A small encoder-decoder audio transcriber, trained from scratch.
Model: encoder arch conformer, encoder norm layernorm, encoder activation gelu, encoder num experts 16, encoder width 384.
Training: adamw at rate 0.0015, batches of 128.
Rows from block 2 of the audio encoder, named by matrix and row number. Rows with one number belong to one neuron. Each number is 128 + 24 x the weight over its row's rms, rounded and kept within 0 to 255. All counts start at 0. Numbers have three digits each. After the name is the row's rms in percent of the matrix's.
# fc1: first MLP up (encoder.blocks.2.ff1.fc1.weight, 1536x384), inputs 231-307
# fc2: first MLP down (encoder.blocks.2.ff1.fc2.weight, 384x1536, transposed), outputs 231-307
fc1.1003 098:099155148160124067121167132165150134105088128161135097126078168160094127143108103078125159127143133119165132165121141118120138109097109168137148175155161109108169124130142103101077165139133108100149087114170139152142095148154092172
fc1.1004 094:119129119098119113128079137122133130103166132154116080132133146145097145111131128122148131146154143095143122164107115122145118106168135152120146124118191146111104107148139112113148131122103105065140128162177151140125120148100169145
fc1.1005 102:131109129163166148097071105143121149148162099150097166125134134102144129132099110124139104117164111104082147102108121128154121126159129159128095091154151148128138117101165106120095119181120117125147135126140131087140163147105157125
fc1.1006 102:125157111081123152104129130089114106124079123104138135207067167131088163118104097084133083163104118124146114124148164159142131204070122145117139096130167106154114103118078102141088123111139205152129123123145124130122132125116134147
fc1.1007 090:135123104130134140126129154093159144087081133116150134118161138119154130154086104111121156157152106152128143111167116141140136117070121141127065137136129129138125129082130125096096123124126111104120146087158133138113135147123103147
fc1.1008 096:143105140106128140154127148118151116138132112131149122120171146118105131123134111115112134127166139122107109115148108120163144153125141133080055089127143113087101102152143125095136146104106109102129134139151160130138075103097127122
fc1.1009 103:163119118145080090139103114136144161141127145134065114131175191077118112085137113141148144155162136133086135133130130133153138132140135184116114145163141148105140150118107139170154182135075089153132095148112102138169135127141125103
fc1.1010 101:126140146103116118125085100141142154108149141089147080127147148127095140097127126110151092122132150144108098105138150099152099178087141134128160116151130113130163130140125104099111129115124118128097138093179075138157133145125136144
fc1.1011 096:153144108123118110141102143115092107088098104134118104185141169134142168149116115078173131172162171137128135150134158187144127103127135145100169109088158103154126109107100113137167157121103122108140126157155141117159083123122167191
fc1.1012 104:125142126168072115118137101128134142134118107144089136128119116092126116118129149144149110114129150128118093124140111124154157157103089148131122158151115115123119119122139138082145170098129150119080152132119124125148115158098144140
fc1.1013 098:158112194077150101087093129132103112165117118140139111120106151123147123146117118148161132118134108118127112126126147156122153145156125132132066093091141100159131152126079146128122146122135152153112129126121119156136150134058142133
fc1.1014 100:105137130093174114112112154088164114113149154158144126111108118138111158101107125139139100137147156139136087113118103108154131182136122161142105094105132154100134128143125109131155147087097108113167114088160138143158108115093145123
fc1.1015 095:123112106098094086153131102133138117135099091085120100154124142105080134103058100120146150115137091158120110137144192161162160109107079152089090111051147112091141139102111111094083126101131116100123094137154169152103103135144148120
fc1.1016 103:158119102114122130111090145155105089120153108144125108116129167107107116125137101095122125147137140111116115140105106131104148082131189130151126155130120092144133136163161103149145153156144106113149126140128165073159123155129136104
fc1.1017 100:118122141118140104131144131144134144136083183112116105156116131126108079185147138134086134139144138138158080093138139130116124153116155108111143113101125115129127121108108147122172159115136143146133094101158141114113096160135163108
fc1.1018 101:122125145111125165143123118174144132123092120139098118177164133149137117149125115130148164130153133152125084128125140126178144123177105145138120153113138129111168137126127140123110128121150128152131132134113124148107140085120173155
fc1.1019 099:145145157124126124148159156158119130111168138152166107132147133135153145125149159153113122148139104108104137121122131154137129114157135086171153117173111119172117133102143092142162068138141129157143095137120133135150149081129159130
fc1.1020 100:142101145165140097143137113179175087099095151116141107125116113118161135152158125076152180109116143164115164154133160130170146087156133151136135136107153108129118120132155119115155158151117178116086120128121145167114099112093144109
fc1.1021 103:099107170132143140151134107168154134120145136142116097128133105133142146161129131126076136166170150136077166140144121091124101110114112158158168109138134122143107089111148094115113107152131136122123157174099106160089121124177130133
fc1.1022 095:145175119139085105157136113092218135133138149095134079129175148106122154131102124129122139135141143146078142156087088126164115137119145125175123143106141104125165113133125145115099147161169122128136150102142091157120132110140142150
fc1.1023 103:137130132115139128129099083115122074158098121135129117126104113116142141133123113141141119101143094129072111098160146112122153129057135144137128122117147091121142097126134106109150166116142098117128102107125144123081119142115137143
fc1.1024 101:129088124129149126067107095113128121147117130161110157137161135139147144103113130150155144152104131092152124099093174137144146144144133171080136078130125084126178149125111125099071116158163189158139136131123138144182113110163122157
fc1.1025 100:151131147071147110141172109107138138110124174137127086110132123125179158139145148120133130118098151136152124120117163161153121125144116150119131136151162131147143177103099126142138134090130090132082123105151142096127141154070141135
fc1.1026 108:147115119119147112136128119136120087137131132118130129145164136112130123124137126110136133141122157132151132075086139165127167144160145127081147144123166100155165107105109124124153084146136132141156149149114170108143086139158118133
fc1.1027 099:142114144144161095062123159150120111124143083128103110121138129098119118123157136119144126126129154106138142149099166111110138153142147110161098129126158139118153095131137129205118153143107111114129107139134098106175137104137122114
fc1.1028 103:149151131091160157101103160109130128092114126128109145143106141155172124081078159100125105136153156136106112126134174163139116141090114199142086081140150126134136146101106140159106110163145156138094107078160109124147120127094116129
fc1.1029 098:144165115089144062154131109079144103143147082102101123134119141137169138139098128115145128116116105140168113113108128154131127111159145094129098143127157132135119113131082131125071119085108135104111069120111142139064144145088156128
fc1.1030 096:128118127117126119098118098101150108087144123144106138134155159115114109189074161158111144091166143077146135134133124140154141122164130152157123153123154098130077152167122123162102152092085104125110081157137134093111144121110107133
fc1.1031 096:100118155151136088149159134079105100134107126110155112134127150081166190109093171085108131112115130159094127113118124132128133126135140137131141130110131126127130095072092133143161101164137133116108096125134130153138125125102134124
fc1.1032 097:152155121147155179122109107103130102106126137077126108117097126151126105103091143147118150150150155151110123122101124122185121126111130178132133123115124081149109127132161116102097143144128116119120124080129127125105126158133119122
fc1.1033 108:077147117142126139135139104139153118105132129146095116088126132144123129142147065115157154128155156130150120133159173091131138170144123164114095159128135146104118134160137151153110098114155146091132130137113137127153120141092121129
fc1.1034 102:155172141128122170118144107102098116129125074111121127147089153098130109065121108172160135165134126092100152177137142137124125130086116141112126146125122124149127129138084125161112094146150164099126148128152112121145105162143170130
fc1.1035 100:148129091139128119129119129115164122127105136189118092154160202159174125139104133148158146113181141121155119146118121120151167119155165132130113142120153112085141119113073104147097142113141108146124141146114127161145121131167127113
fc1.1036 094:136118120156072135113132101126152117123115099127124113138120142153109175137156100092125194146192163161131077090094111106132120137148155144132106162100178124110174124137110117141134122109115099127115123106132101140137110142175128157
fc1.1037 098:090166148156123096152132137182127090099108137124166108163119125109128127181099165081146166150150145138166116147127139144155139170137159137147148137153124096161096117165132081097135125115119113106161150165168112168108067153155140140
fc1.1038 101:118120124129151140146165126125119151123129105096097121130101084130135126148158114161126155125113143137132151163140139114141152150165096131112115130128141124106109143128143126172095119140172155081159099090120130101095157088086175124
fc1.1039 102:159093139129140091152128140122090129113072138116150127134117146114143118128099104102158160121167129140110173100083154140107135130147135152161090120118183139149124119065129123147143109123132111154126116148140161112083134145146125117
fc1.1040 099:157141139175151109158085167123155112113131096156150136143128128149096158168140129106122135100139178131144109124100163126157120157144121127157141130140143130156116090146142100127110153132110104110097093114132120147132083142149115096
fc1.1041 099:150144140138103118130123099145120153136093130161128134129126106124178146133103145096156132181134168101048143108160125147139111109126119168134121131120139119122160123120141156109138127162151118108137143164171138155122126156138129138
fc1.1042 098:102141159108145110101131139114121117111128161150101116147150165113154116119156131130164147169155102126102127127148181108170136126172111147144125088109168125105171177119098143156116072129160134149119147066111162127152120125105138168
fc1.1043 098:137099133081157142104131140152155084164148089116071115110120114116151089180096103117158156169139115147100097113110147146129155115087101171118100160133135101133123116102120142132115103130148070120132141134130129104126103101104158125
fc1.1044 105:130170137114152085119120129109108134137169132114127125111117127151138156104136162086135138174108124113102140102124142123105145127134128134130117140149132120122141136135107157096138130139110134124077127135194087181104146096165149166
fc1.1045 102:137113128125150136125136093113126109102094130108105095153106158119133140163104138138140124153162120157109153181133149155152149138100132176166137099092194134135167141115135100109099124099168145112110123144154116138114126120131154139
fc1.1046 099:150105132124139104127114148177147120083134157125122097149109093140121129139153103099108118131159157116109092124095155152149153133193134142112151108088128102151146094147122108103149143145141146219112102138143145152132100101116143114
fc1.1047 103:129122142164128098146142135115145104114130155172123119120121139125138136178133137092141136149183123115112163140155121134122146137110115162151127096153119134114177140082118109075133135161137133114141135141131119121118109150160137122
fc1.1048 096:150130143091132123196130141154113158096144111144129102173159116105159181081119129123130116138116138179139102095134154155115142091111153142120086118130136133132126095083058128150164162121121101124123119101142151149100129110121147110
fc1.1049 101:108112177099121063143137104126147117119097191141164124132117132146081145138142136093109118118149115135149108106117129130124119101127144136175161147096133125151150092049134120146162128128164120127168084102111119114114173149152111159
fc1.1050 102:103123124084155152104117142132119133097149162125160102072092154149121118144147105066151171177150138182134156101123159108156087183099194151133125135122117121101134124121128148137105143156145141112133145124169120146122145126139127124
fc1.1051 101:102129138120092105097100125148137080084116116114119125158129153118075129113150112068165142142148163142076108097125124104098130150129123151153124100148164171125181132099130101145167153132157088146114144117155140131101066184138121145
fc1.1052 103:142156112105138124135155132146155138122063108144143114190118143153132157147109143117176185149141154130132091153152137146179115104160128120089120166130178124110124118121122117113124160145113137088117142104122152109137064149098106165
fc1.1053 098:138093172156124147152147055067125121109139142152134123131144135142126203117094143132139129123135137112091133130146135145142140165139112128117112125167120138110101125118095138120138099132160120094119149136103110129129093142120165106
fc1.1054 098:158143096122116104131114128115127152062099093152161112145096142138127127139060166142139132138157160105124150142124152084140120116133177144126141101165124143120117148136139125154096151135174113090094105131123105146085141106127096145
fc1.1055 100:107152146084152110114122141138122148089145146117144055123146142143163154116157118116116115146168151134136168145170140115130123130125099144126171125102150134119144138137100128094154144085128123106152151137173144133135113172121168128
fc1.1056 100:170123090092188143121119122083125102110126148147137137133135153121137141094181127102159111184187151101119093109150191113134128116139106139128086127084127138132138120135142139094101147175097140179129146129134120084104126131118161140
fc1.1057 102:135146107115144119121092114136171115131087109168141148130121160148136174142055099143154136118134139103145147110098133128137162140134093134118108136122178121097141142185119117095149126140097107154103105148120173134107126168132124121
fc1.1058 097:123125111090157193127110147105133136115093129109091102110093113113119139122080106069092085126132186137133115124117172129122134189092099144162148112127107117101111110132139116110143145067164127144099135102174099117109130088138122145
fc1.1059 099:088127158128141107144139098105125142116153114118136099187147127128102125136122141137195137148133127094140139120141134116129125124124122131109151122090154141121160159110103098110140138101150125145133151101113107161170164177107152146
fc1.1060 101:216119141120125104133112110124138108132086103138123088117107097148124161093125135082157152107100143088108143110104125157141123127165091132136117111163144124123087113149139144133142155183102129179049125154143100128112119113137099128
fc1.1061 100:134140142123132156126115145130184131114182137140083099174083156135121193148140096164169163182147124164151100154102125145160182121188114103147133094107130107132120096137107123173141125149143169142174142120119128129084133116132174198
fc1.1062 102:145119165135143142093116141170153123131136142155132110170128103104087115092119122112143116131143181096113126142140142114142153100125106171079146105147116141094154174154122093156130169142105135157148116125139128151223104158150103123
fc1.1063 099:109138143121175095123092100123159147089099094154126126110071160136166153137128118084130145135123146159107117146157098149153125121115129195140099145137126095122118064106159123084164109125116139090101139101147143123074108192123135147
fc1.1064 098:110114152071139087115106130119167153143142190120143113115170153094123133142141142150101151130176130145151147147141141136169109120202146105119102169122157149137133121137083136113171163126120109130135081130112113132103124143100143094
fc1.1065 099:123153138132118079163151096133131137142139112125130114108168139119139103106071120130121129150116142135151119114110112163147123106180119139145080131101123112128123133097108135109152114119115130095140126113082125137150092178092160132
fc1.1066 102:156158127097150167134167137109121118120121114100119057138100103143138146126158125148126102140113155165158126164111153103115096079124081140164110151121156093120105130123111100156083117145118152105151134125127119116085123094134157110
fc1.1067 100:094127110147110144119121138139140146126126108190045114119137144149183126132113124104127155116172117161136121098118119143122154125162130131151141114154148130104129123075122118131115083101131114129100122121106154141108140116114150109
fc1.1068 101:070123149156139040113121104117115089153088122112165119146065128116120145155093113110154194147106139112104128160145186112126100126079135130159112128133140098112152118130098092106117137127148137113144139128120097148085092128108150155
fc1.1069 101:137134119116101133094128129123121141137120156127136151139083158119083151121123138106144135168202135131044157119141118097154146074109155165115104132114129153059125125105089147122150162165157090152129092120154144139109124145139121101
fc1.1070 101:087096172115127117169133128129140114092116168135138120107123124125138137139139127108090146118159125108141119125121148184131126111182125108115163129135149130147099126118139124165159080156119127105148144108069141127103072151137112092
fc1.1071 095:100146135123085112137111129123138079121108110125133113141106137145116131164116151093133134137160116134130068159043148118147129126130148162110114129126157149125139100115096078155102154133124110187106104104170095156103113138151145140
fc1.1072 106:141117151088120138115111070152190130138111122134094151156177150151127147158099103137147140091120143176129122111109106124126163165136125161143120105087150137132141121120129103109161129139124132140108090179140135105108119122143159126
fc1.1073 096:106134140125169138136132118096101134137129175149116130112096171113094117103131104115125114148165121130129123117132152128173115129111140173107140123124166135122181147115125111167137081145167068124150110148147139122100131113116123138
fc1.1074 104:120107126147130116129102136098148125130157106138024112111124085081112158121175143141123147151158131134136084124160142140158129103143107166132130151138136111105131089124149127110130128143144087124130109153133084158151146103130124123
fc1.1075 103:115113151142092117132132105112128137137142105148095149156144157112114116153103126142136138130150140159102113109153152107130130160087095149150181128113127123134134191094114088142137116103126093068132099135144114146137118139092132130
fc1.1076 101:126148127143099124132120128107119134127138137113105125163159101119105157152095154157116121112147129156121143127122170123141127167157117144142128137122133135124134122138140106101099116118127156068184085101182145155142129097127135116
fc1.1077 100:125090148096125138145148135166165136131082163088128114141109157087131140128099143142141114135082127108117125151140161123156146109077122163140099103097169128149111119145107132158107187180145127111109165104094103137076110171141143084
fc1.1078 105:137134117109133186109106154167114098130156114125120149148177126091158102132101118126177130116132126126069127126121106136118118107100131159083122175090154147119140118104144099116135147176146119143124132084121122097118155114114148118
fc1.1079 111:108125122116145150151156123141129129123164089101104113140089117121128152135163109140124155126126108116116114153143154125122155127177122147142099115107121152106101130107169115159109130163167139101155095094103138124090148097112166113
fc1.1080 100:099130150127149074118116096143118122110149110155130136127141127166095124160127159088144152138139125125136156132162153125141086128133111122156142129148137124141167160088118119115169132082125167115096100095113086136127057180144139150
fc1.1081 098:105116127142131172108116132137100111115149182124109100157146143109155118163132119124163098133135133097137132156135129130170115119077132175143099104100176107140155120117132121096117137114176147132093139137151152170090125121106154150
fc1.1082 105:133101162150136135091157098122121122112132110168107145096155091095176127125126159133098121129141115159124121069127122132123122129145124101135142145167125146166135111100151108163152065112104149100148071135124128127143153106145149092
fc1.1083 093:116109114115137173146134106119152116121138117135101113104132133142125144167133095116130157108104163167113187146182125104144163136181119144140088143172143130107104116131151090046115104140169127090140127169155137125112126114139160087
fc1.1084 101:136106149125126128129083111087138149129157088172115128149096151129163134128128142100143100158129137144153116131112097161133136099164099162119112116131136103163171126105144150148145151171094122136111163114139123137167097076129160149
fc1.1085 095:109096115090084142144107101140180111131156116131143111138165135140121109108091135140133156135132136177138138099136157117117167138099122166132146149099155117116142079075096107123165130137131160103125117141168113114143100138111164125
fc2.1003 098:088124130209142134114144095085139133146112149120172145115151119139143126137095144136110132164140117125082133136130120120132117135100188148128156143145120150124127139142129105097156168100163148140130141171126151131149132117141111119
fc2.1004 088:130106100086103105086098133142108122136117150141119137142146080133143133125140102101131154073111146164147114129119137129115129107115124170138103069128128096133138154088127091159118152150130093133153091123125134108145083143144133150
fc2.1005 108:126138140122120108101155153149146111104135168145180104131177128144152084108137180088123132130132134136185125148126137141132119149179141153165161088204119135151147164130093146112153125110107109132123124125154127115114121149128146095
fc2.1006 092:164144157145106123106121113126140149096119166146120148121138116116091128122121129151131135134131116120092116150143150137151121072096129112188134107137149124178098092122160093148135137153114141138135138182133123134129167096132141166
fc2.1007 076:141118108085120108136118104133121126062140136089148122094119101149171137139151122139123134152145109120123162138123131094131125132129154138114171145128132123138166145136126099102126138085115141152124138105101124091112086156147131121
fc2.1008 101:111140119162137144141134100107160109145093170157025123139122145118148139122120163140160110088142125107150125142082103115144134131157106144110143096133117107180116166106130139100126128117138120128138113120137147119140106120127124137
fc2.1009 115:075152113110104118164126112126158109084169121171164123106144137154101134132138154081137166177135126131131128102130118104118138129160139174107178070160130126107146154140116128133124175118114134107128138104150104130122122109145101129
fc2.1010 103:162125134119135120101074102145111117137121166141150112108108132128128112149134102101144133108132112138146143092111155113111147094135131147159171124169116112206123128095138128122134137121188119122162102171116154118149113130156161101
fc2.1011 097:124148140078130096163162106104143133148145144122123156129144121117138106122122148182080107126133102105126124136142126103100126156161111092177151131146129113168103145149143122127172120121119141125125162126118133140103125128107140123
fc2.1012 120:129126147143138116154107113156143119109134161128153160169108111152130109138140103133135120144151123129099118157148120135135101097123159161084110082078119137108161165102118079149111122139134085126113134090099134122143122121110129138
fc2.1013 093:096127169139131127119167137105131146150087111115162134137116126123138100141126123201105135130135121118137133132118156162139139167118097112120101149128133153150093129126132140110150098125103141095155108120138109126089120135162124124
fc2.1014 106:170125128129108119115114100121131142139120152119087140101087140129163132111131151119135119099132125133152137088090122128143092073194144160158170156153134155169077116113121157149114091140147135106148112160135117119108158116159122121
fc2.1015 078:113125125118132117115186132084129138105111188119129101115174115125146108139138114152114125136132123125121143164133123151119116126082146134136123149149131118134130122084099124161136150135150119134130128121141136127111124118137142134
fc2.1016 114:115098134149130141087163090124122130159135083098093118134068098114134154133123120162086122113130115140159104141158124134119105155159086089117100146120116146118076122190130152120099095135124136143110139117105153126116146147156122093
fc2.1017 109:142124097146111127123183129123118123114151127122074101095092139123103122131153132101147131184116119142124112095156135131140109140118113188156121112153144132122156090163103112135129133137129146119118094152128098112110138109144159120
fc2.1018 106:102113137085121103169167104123132106121147119194090135104119135135123120098152083087098156148177139130151128112108129130099124163154106169116123110153131136137111122148125123101134140121102133117113118135135128117089099168144132130
fc2.1019 106:101098128118107142125070128157107144072090097168107141146163148155106145148146142097159125146125145120137137114106120122160177126163125161142154162115143121055165160122115086147147104135111104167106135101131114117161103128129154115
fc2.1020 109:095113130165147123136165137112122110109134128169139121167213114127145098112135135109135134143114181130110108137175142155092124126089094155149112147150138111139154121115117107121149190124121129122158120157149135131156080153152108117
fc2.1021 095:136134127118146109122094132137126114153110140076072135125118135104115125144133115170133130167114138140110136148126124138153138143132142085180122150152125133075145042158112126117135116139139120160132140127119117123110172120156119130
fc2.1022 093:107082139116157137175128153139099136096140123121159108099157130166131156131132111109126115154130173128116139126156137105124153165096184153072134182137137123079146163140106060130115148115084129133129118139105128146173115145148112130
fc2.1023 107:114112133087154151131140135121129142160090133140124126117123142098148150156098096202095129110159116138180140176078126118115116129207102120064144101096131130142108113115116130115103110121111161125144113134125141144167120155118116112
fc2.1024 109:176120143157141085121121132142105115149126082111154132137128126153128121114116131097145126172149110099118111115138176131119119125123103118129114105109143117170122136139129132105156121131123128149103165137096143139095122125126102131
fc2.1025 099:085135101179106114118122113114136156134133108113127123102131097136106128105129130128075140158141155125087150124100117137103101121124144127148141115151114147169133086158121176121145163124114127117118131178120144130131148112161137140
fc2.1026 126:121106133146132122124183145139128118166141054132151150099146143116139133133138126126089113162132142091185143115115129123140103178157070125148131120157136147137078094194134153128119041120149139154124125121124127111146143127118117099
fc2.1027 104:165118147158151133106155071119105114129141096078097132145081131107126144116153081164103105101118131144104141165195136128126110152124050117140117152098117138104100102157098118156132091147122121130089111165131131133133118114137142105
fc2.1028 114:176135126157126118074123153138129106128166121098120117135121135149131139108155090124125134092110146130119129154164131131137144086157111135101096118059120123168144150115137068153129122113146119099097164153108117122136057156131128117
fc2.1029 092:122134109137116151138136166113116094143121128094128127166150136120120115139134119139158161142129157155101138150146129105140103157094165095134123105144096149106116074115139131108145165137139102128131117125110130117083157131135131138
fc2.1030 097:154131137123127144113076158113122134172123150142100127145141117152124100119133139095149141141122110104116141132115113125131136109130173154144085141118088135173172097122084127126136156132144128166148097221120135118134112108114134159
fc2.1031 096:113151118133133111182113140136121128135165159125100094098156120103130103132155127105106132122136159134096136121115124132120094127125185151147090122174135100175113122123126177136106166093123161120128108156145138118098128121110160135
fc2.1032 092:128122133151131097115122089124153076127123154160064142110139157136134125135151101096130151129123146138107141156116128121094106102139102173177153110138132107188161121098117109130155152116138110109111140168118114153140087131123145097
fc2.1033 108:179150133149113130115155141153122120119143143098115114124091126128128125118114112139138109058124145147167147120136135125122125129116060130151117143112124142140082135074101171118147110112155107090160134156141145120163110106158110112
fc2.1034 104:161132122081109126148097179133139114118121143179123158110143126131144136108117107116163126120107124144127136090115090125139145107088163108117110098093136127094136149099145115126136076122127151127104113101116078114151170101133116142
fc2.1035 100:087132152132111092132119096126146105133117192165069120134194104152161113108128149092145132165154131158110137152140139147137117143112148165183135137188124093137192093143112082127137188149119133153122114144143091148146101131143103150
fc2.1036 088:120127114125131130126118114160131146148126131165075108113125148116139131103153127088146110098115161134145105125178159137091118129117110161166084126143099106195119111144105136122111144125116111102153116167088100117142087116123125153
fc2.1037 106:103128095174161155088133086100146096139105156093125145141121110152079133150129128141104118132146132117097138202160116125160144101123128166164176138130113123186078124130143102120129149131158127127146109179139142137112045114135161143
fc2.1038 074:162123117063124140130157105145128136113127140117118117091142144149141118139115103155138128125142112122135126117122129120119116159152157047119128141133135119107140134138105134129131094126131150109134122070129126135164153136111132132
fc2.1039 096:173147147114121144107091157121112128117162199094144117137140142107129154123171090069134163167123161145103124123136154094146136094124203234154117176128100132108125150136097130136109092138149141108112088124144134143149103139123126121
fc2.1040 100:151164131102117129141125160089140130190144145146095070179151142112114123109138119134104101131105131139135116136130124103111126149133155121132059160130121133154152096114125136154126156134109136096146135152128140122084104136147121123
fc2.1041 099:101115116138137098117129140091127154088126144135178123120091106106116134131118129111107153115153119149132156135191121119138119097132110136109141148151116120148107116146127144149140146120149137151128120118141102140145110110135156112
fc2.1042 075:149131141123125110131109144151142096127152149059156138140123122104126106097136075133121135156130166133113135152096140102154136109129150171095129151088102123100128128145138095142144141159109143110110117143148137093152094127133138126
fc2.1043 096:106106098183134128120134127100127150115132117115159135135173090163124114127111162108127168168147123106131172171139135129147125102115087143165159105121146131179150128169151126140092159137171136116090115147101118132115129130148121139
fc2.1044 099:108139159118137125120105153139119137108144147116117120115123131110118130110116101106120137133157150136128137130141113118122136067114162147113164117131144123114139186118131130126126136126133147130102163134131145139150135120131131142
fc2.1045 106:122135129138096116103195120125126102144125149094124125137105133137134125114122109138113144104115110110132130156161134137119079163139079129145083118129141126133090126138143119118122084144131115113159111123106122139104141142101108116
fc2.1046 114:173078162110123111113131118159139163179087103145144133151072110135138122115130093128120128087124121091166137129096165140136102142182094075103097115094138155124141100127099170132086086151132140150111117095083108134117159133097113136
fc2.1047 111:097123140173146100147120158126130094080125157163156109138144126113131150147130153151124142156105104123070121117122117150116141126117141095155121136171124078109166098134132086117135153157112100121146123138138120136100085120144150147
fc2.1048 093:123136146129138136118164142091110128133111120123149118079141114137115110135133139137099113122150134151138123115084128127107131179134174125173106135194120119157114061129144131115114134117134155131139106154137103107113096106091144124
fc2.1049 104:088083129142140144180117176143118109102115140126128115130124114104145150080119135117128148123124128143090147114144121133106110143109157138132126072150121139122135091085127103121145182130131105105125082136145114091138107122146142130
fc2.1050 082:169126133095116134115072110120120116129137140131176160116134148127136115153104100100145108098119108158153129102128139128130116139141127171120187140116156160109154171140112116116123089166120115109113127090131131127176101152132109106
fc2.1051 103:154139101087142121140121117125118160164160151144090108116147148137162133141152129114129141093144122117170148114076160150108103133148161155125119168180104154191132101114119186139087157109099116121145113149119154153104101141125107134
fc2.1052 100:086149122184079143128125116165115164130103086131128151137162128109142157107139110164098137175102109132133119106140140126107137098094119152112121088100152121111177148100134126129095109132128156146160124126143064144160122124136092126
fc2.1053 096:069147120122151168118138147110140122136136132190083103112131123127103108121125163124113111144131120122189142107084095150151150097109075118088129116157135103163113174159145200157148112137115132110124139147123124127146112135153126152
fc2.1054 089:208119138091131145123105138127140119157089161079093136153118135146125112137149123091110128100151123121092090117133117137096115122123156102177090157102120145120109052130100144087129125133108121164134123137123124093114127106143139131
fc2.1055 102:125121119139149086117128114120098124112154115158107160096126113121116139141138162107124127155111095102164142088139129157120154112134123142189152148178131119207118090186134137155133121156108132137138105109102112146059131102159136136
fc2.1056 107:076118142184114105141107154126137133123138171111168148124144121120122141105120126151118094172136103123097119149121163133128167117121119094118149108092105112125169131143113094122151121157129111093133136161129121141120110114138147144
fc2.1057 101:103155133086128143146133107114129142166099152170116116107114121129116107161141111152098104121134113129183115135092145158141144121146064109113154110119150114172162145120125154138152160142104128144141150163151125118140091098098126083
fc2.1058 078:158143141147131079101069071118105133159139192110140142128122108138128136125106094095102133106134140116129131106148155139154139101129117162155147117169117132154122158125120102107117121155175103129144133150094099133138133118122150107
fc2.1059 100:086123121143149121123145142148150124114113160098163146137136126115136114137148129142104121142137157131073115159144123127143126150119183128075122107101124133090135109107120097139117135199092121118173127149137127106098143128143116121
fc2.1060 104:175134140086113137127104140114135148143082095115114140171122157136128152144101124121142153115129119135108129101108134112131150110103138123067103108071140108091164162106140166130138144115141131112090130125103150144113149137128140152
fc2.1061 097:077129135164130115132166117150143123101124147174126113124112146142100128112149128089117099144100138124130121112129149113159157167102076150132105100152126131121142137159094132128123151144099112114107106135147108174130152149152140114
fc2.1062 108:158132124137107138113157139156116118127140094113155113150148095146149137116136124173162116124132123155085106134135138153174163110159128094153105100121113122147131124113138125139122138141125123115134113094122142157134143136145174166
fc2.1063 089:176142126146112150116171126109120149135116120116091119130155114138105103147094129149157137123139101113133129147206126113119116170110068067160108120149118131094131114151106134108102098103103145145108129122149129121146179137093101141
fc2.1064 096:092117143139135108142128142119120111100129137125152125075105136128148138159125134090138134125146121134129126094173145126125139076126126149122144073143122124161130139150131145129133132145100120099136121103149135112124112163151139117
fc2.1065 096:086137106145104127126140110138114107171133053120085133129182126118134134140127115174099147147132131161101105122095115117121140178088157108129113121132143118076135136089133130123139173127125119109114109132139134098127149126125130110
fc2.1066 100:175119108118143098108114152135110128094111092115180126129091143126120147124136137136107118138155088148133151105115121129129110119146097035150117130137113162152132100140117137129123085139115126122160146122105104126126145122159120145
fc2.1067 102:172122146139129122117130184134128119089162157061178144161145126134105116117122139134157126091107158150110116227146131135144107102107155155156112121066139142124135158085153096128137145109122112100123140106144136130136128134114135120
fc2.1068 101:100150125255122141104159123114108106114127113135125111127155126136108121123128146128142133117118104126099127137158117110107116144082110090215145117131132112141100161136140109118136136149143102136150122128151103132167151085135141126
fc2.1069 112:177101095085126111114082161149121143155144174135061126117155124138103130131128133083174144157111086121123146099113127144144106110098157134182102134148128122113122087161140118123139095152123093142134104140133134118097148105139116119
fc2.1070 106:058086116160136117149145146163114123143105104135121128123150117100091141101129152121108153183105126135102123116109111126114145174095132196179134087139136104097112101138119131131139149138142119110088115080114117119114152118128147123
fc2.1071 074:151122129115130121159107168102141162168133132137047115120128116144140112141126095110122106082146132133118140132151146111147153144085167130130108099154122157135123102097111136149138143116122105114142138174109104122129166137119138103
fc2.1072 109:123155126086148130144136102104132134106145200108133109161179120094120095160118098124132109129145139114109129146122131136124139132128128152103131108068146108085181147105112115106129155120116134160097136101139116142150086111130106149
fc2.1073 085:177115116094145157137116137141117126121128112128166099135108140103137129150147125134146122136125159125150177160132149128108152118111134121062119143082110144112126163129158113133136123163128153142102172144125164151171132124141124121
fc2.1074 115:168093123151119121118118110130128138093159109126190150099119161104102108128121162105103122131133094135124127119158145125132120101164158078184176117199099117180124125162138115119134118111147146131129120120128154121078171132150128162
fc2.1075 113:129143108042139129135127136138131131131126144104148113121112144128126146139138066117150097097138146146147139135088139089127143150152156115081105084069139150056146115088118149155113132124133121150135139106136141118153112155109131152
fc2.1076 109:164120118102154125108104119118155156070097140141138104103107121121108173157142099145153111152143110135122136133121146123120124080142165149156189111128137111151165171134104114134128109160149111151144124102119153127128107147160138146
fc2.1077 106:156138152109145118152133127123133121097125102104150141160095134122103124138114104161141140153110163153081142164105103127131112106107140095103153112089154123064153135093159098133148124150123102159117109086137102128136124143138123139
fc2.1078 111:135124141174120126130137142142139136154153125128110117086174107130126104115146175091128157152126097118165137128128106151108107086160111149193162116178131094182142163173126141122131104119126147124129134129110122116135099146112130156
fc2.1079 092:109123139099126139134199145128133127109129111107118115126158134145126146133115124213128144133135120133112121142150138121120121146146134051114126129114136103082120142113135106127118116134146144122115140073123135118153160126130122130
fc2.1080 095:078151155177136115124135131116136123113095184117147128110122113167137116134145148102084160109119117114061105122106100141103143165139194087140161114132100111134108167128116104126137133143115143095148149161141143117092113102125151136
fc2.1081 095:141122131098113110138191113171128123136150112103104156157061136137136092121155121154130120105133112119064148138128116141077087133178127113148093068105125154105123118131146111126135136114129135123113101102152131150133119110113117129
fc2.1082 103:140107139150108131116092168140136106082170136087210134154125115158137125139136140118145122129136164144131145162168134141140137094140151121110173122087142124101164201079111096126151124106107141132142119086144131124136112134119140132
fc2.1083 092:064141137170130133126122121114101130147137128211091128113120109150120142146138178117126134144136107143188156120093088116151153106093095110075149115141113130162165153143097168166136149140118103113150139120134114135168120120135118139
fc2.1084 098:111125094122139128134183096102134145138112121111111164113132132131171126140139153147153126113092126141138116129142146141141113174098053111133126167130108140088080149123139167110116082141124132105132108085131155149084155135120158112
fc2.1085 091:090124153073143103150111094124125100113119181170085126112139137143123131121154112097129140144137144112129146130086138128117114099164125202100116118133130101162180097137126114143133190134122100108091111158131145136150068134115141131